Weights of a small contrastive image-text model: 6000 steps.
Rows from block 12 of the image encoder, named by matrix and row number. Rows with one number belong to one channel. Each number is 128 + 32 x the weight over its row's rms, rounded and kept within 0 to 255. All counts start at 0. Numbers have three digits each. After the name is the row's rms in percent of the matrix's.
# convs0: first 3x3 conv, stride 2 (encoder.blocks.12.convs.0.weight, 192x112x3x3), inputs 70-76, a 3x3 kernel for each
# convs1: second 3x3 conv (encoder.blocks.12.convs.1.weight, 192x192x3x3, transposed), outputs 70-76, a 3x3 kernel for each
convs0.36 105:170104116157067083106071090106043099116098113123128133102110144126142133129094143207143107180097123145123130124119104112130107110114096000000161047110137078133191067107172166168134159134182
convs0.37 105:155046109193078118190116095079109138081143147073146133156151163110132149113117118182181143103106092095143127120109112143108140162112106111097120179114092221165121137149163138114194138154168
convs0.38 102:135151154124127171198109128113143074165171124086101135159138100130144114122172168091134209083136140095134110147111135191106096121146159151146082097153105106146050223104082189172121097205173
convs0.39 092:104150068093164162134165146111079088162053102128072115143094107141083097141132136088126137128176129139190132129134157089144137130081139096152131073105077098092080127080140219123151192125100
convs0.40 099:161137091119091153124100156111163141093078124087129096145115143151133149122122123132185160151188135117125108077119125063107135124092105094136176152177109062113128172102172157101255208255224
convs0.41 102:128118113177144145143137112132125147177131208098063109153138122112132127141157159093126087127081088219182189077049064126093080134124171133082086147081078147159116140072101150196199095176154
convs0.42 096:055147151099162189116155125098110050142169108136140103124081135107097151146109192095135060118090132126131173131141146132135158143138139150139162114116076066152129136179190236183139255213155
convs0.43 108:172175168128116169067102164125108133137111157119147111154175177161184175114121081180181157176163179162165203193164188170129162103113154122149156105126109126123106169118133089153153086063088
convs0.44 093:089120192128110162114209145128135074146095142095150079129117121096117129135135152117107187123125147114069072105135096148158171119158129142129168158108102090075078211234164184182235073175250
convs0.45 096:132167093174110049113049047052081082080092079121098084117104105165132108126103099150171158110134119140088085147125163134116142138137186071065160116093155098083143167153145170106162167145130
convs0.46 090:077086082153087079094130114130094146141080128099091126125126137119105144088097097108137169168126121154127112118062122112126103144169142128086025099146018214141032149107168127188223114232189
convs0.47 097:068099154148144130120145078138131141109118139121132169094094090157156113069068126180151183116117180099081171076130163180153102081163146132120085163187077162134031196134165145133099111235183
convs0.48 115:164088035164174093143157170067109120129159133096115113157158158103135146145150180129106121086145143130132129155122092152144123138126103044130255069063198176118089115145168135105166130126145
convs0.49 100:172154158090101109083113172125187115197185148201125176095136118115123116088096108122165119096147153068092108096174066072138101127183150145117139116104141076100097103133087093060118114095030
convs0.50 098:114097158090095063151138174117144127109169137107088105101121119111133098147138144121102147129138149164128160164143056152139094188166068147124085114099142097163179106058091132144100083106123
convs0.51 098:115151091127142065140121139126148110175162151127119105098127134107119094088077091079123130118108088084186146182151143108088098138113108157068120171137147109088129103152141098082100064044116
convs0.52 096:134114138106142109101144078117184084066143093077165134118110132112154159085107144108134179132124161187146183166154136161133132091148117115155206050116128008022009146074109077107056051111115
convs0.53 108:109108069107104088061071066108116102142114156125126076134178146173198204171209184102149129073107113098092119083146109144172175171170163133112165049106118000015042104122132078127105125126128
convs0.54 104:153132093120113151146141176126118060137161106220194157145151119138139108122135148085100143095133138140161154124124096116163168067091129065143152067083099125150219118110097097103129128085147
convs0.55 098:098207214125125124166144097204182146242139184255144148173144143133126112121114115141132127110143154103041118139134141147122123115120102181176106115125119055103129129095090100127081088098123
convs0.56 107:129217204098162163080091125171060047089086059091114158130140130112099107139127136105083086131113078158130182067113121138142091197173108170162233179131088145121035078122118151106112104095083
convs0.57 093:163145149123125102094157132130094116131095162190189104103102133154112138108135117081070114073123134055136141129105136116105115121137255108109074112079165080180159159110091148126076109076108
convs1.36 128:110128120121116127119098154123152137154063070166118078115098101082082089082090110112160100083190235101194225160089111087141111116092166131115153136146122162167103154066130155143098079091116
convs1.37 107:140120067112124128122121140081050114139101153137119121119111123137160157089142125112102107146076091141116109150151100130135114115126109112144115143125144142138127111150152179159138133179138
convs1.38 092:099129144048142106135191117167154135156175141128149128102090143107119136103103137148145108173121106151106093130099132081105120080130109124125129143167207129077132177150167126123154130189151
convs1.39 096:175142084187165150172164128163200172104134106165174136146126126146162133157103136097056120137120110167190136138152199165156173111161099120157146093082080141146119112136165149127153200157179
convs1.40 090:129087106144118080142128068127111155164202162148161171136103129129089108089119129110140217100128155167127114141126148121134107128119093114112155163125140141127110139184139095152061114125138
convs1.41 114:114142074140149136162167147165127071076083050154187156082124136157173149123127151137118104087104092134160137125151159135143174136179183119104137092091094153192158111155139162121092167116077
convs1.42 079:159147119153203205142126115091074101174143174135194153174173102151168137124121127116113162129112134130143164127167152124179184125109127148154143117100135164089135160101095121116112123160117
convs1.43 150:151128110146132115142130109141139171086114086094126103148194185151198191093128109143153130115116112138063092164123112118139126159143151112098157129102122164135087127155169111139151115112116
convs1.44 077:149101070134149104126162158113105114131122093185103146107154154111131151108098133115131120094109121116081124116158142099144164102122142149132105156198090115098116123148112164189142066134137
convs1.45 107:148148163065128137107143125147140085096072119121108144122110111088106105113160118118102128064078120144079108116116094165119142135115144123112137144128122173192131149186132173171114161106121
convs1.46 080:081112072116154162122151143111174141096103165161166150144120098120163095115123120124136126174172105166161150140174119100108142098131124116134169176111101128132110062129080133140090155159144
convs1.47 082:139164183150157139105193107159151144060121190102172120153158185114116166117162115131169159079119109092112155128143163123155105158139143157172109106110126110126103066130109147137088144158148
convs1.48 117:149182145155153146110114115077089128075150094106107130120114104156119149120126147070137143090134152104124183142190152073153129163151117165108149142130140133133138129151109101144111132148121
convs1.49 096:113093120109125134111124120095042113090139107123195163160163126139167125137141130133113162093084155108091126145168122151096124122112105180122156148136133138136096136156136184115134106107168
convs1.50 089:160101112140141147120150097086127150061093091084051146143174118126174151114158147144102131124131083188100096141191140087166146128183134176108105107134108128124137134150180145076164115081137
convs1.51 099:157131153134135099153145123110084104082053152127144144116091083092123134068117107185137178102100113082090140168166193125143156124102134187178158076116114132141119105148123167109145161148105
convs1.52 086:189172134111182159107157093113096111135148078101116130126124109111095098133081101138207186146213202136130106188147099169131110087180111095125098144049081182070114165095085143142111122124163
convs1.53 130:160114109174146131146141090154105092117105128136147144112127139104107129126131114077104078105067120133116130142133126149112110121101100129123088121103087127142149131108083151124131093112162
convs1.54 119:078117108112130147105142114102128132160175071177188099144159137125120093110120089116081113122043099132076079133121122141132148168131177111128138126144168134125159149157142131114134158150151
convs1.55 092:126121094097109130148128141162075152089120189107115131128142137118127107106076116129101231090096165083118096146142132091121108141133144159127172129148179135139077134139158192147084180111119
convs1.56 114:129176176128136151095130133136106103094110140092114137084152161141138132111108146079111100076145138106130178143144123114118102124114114124121136095150096040133155097125120140110123113133138
convs1.57 083:097087135108107161094070092126093117149169138120141166147124145155128122145140089131083097127093099141134123122111133134141124133086154128112164124143156108111123151127116162096146135137129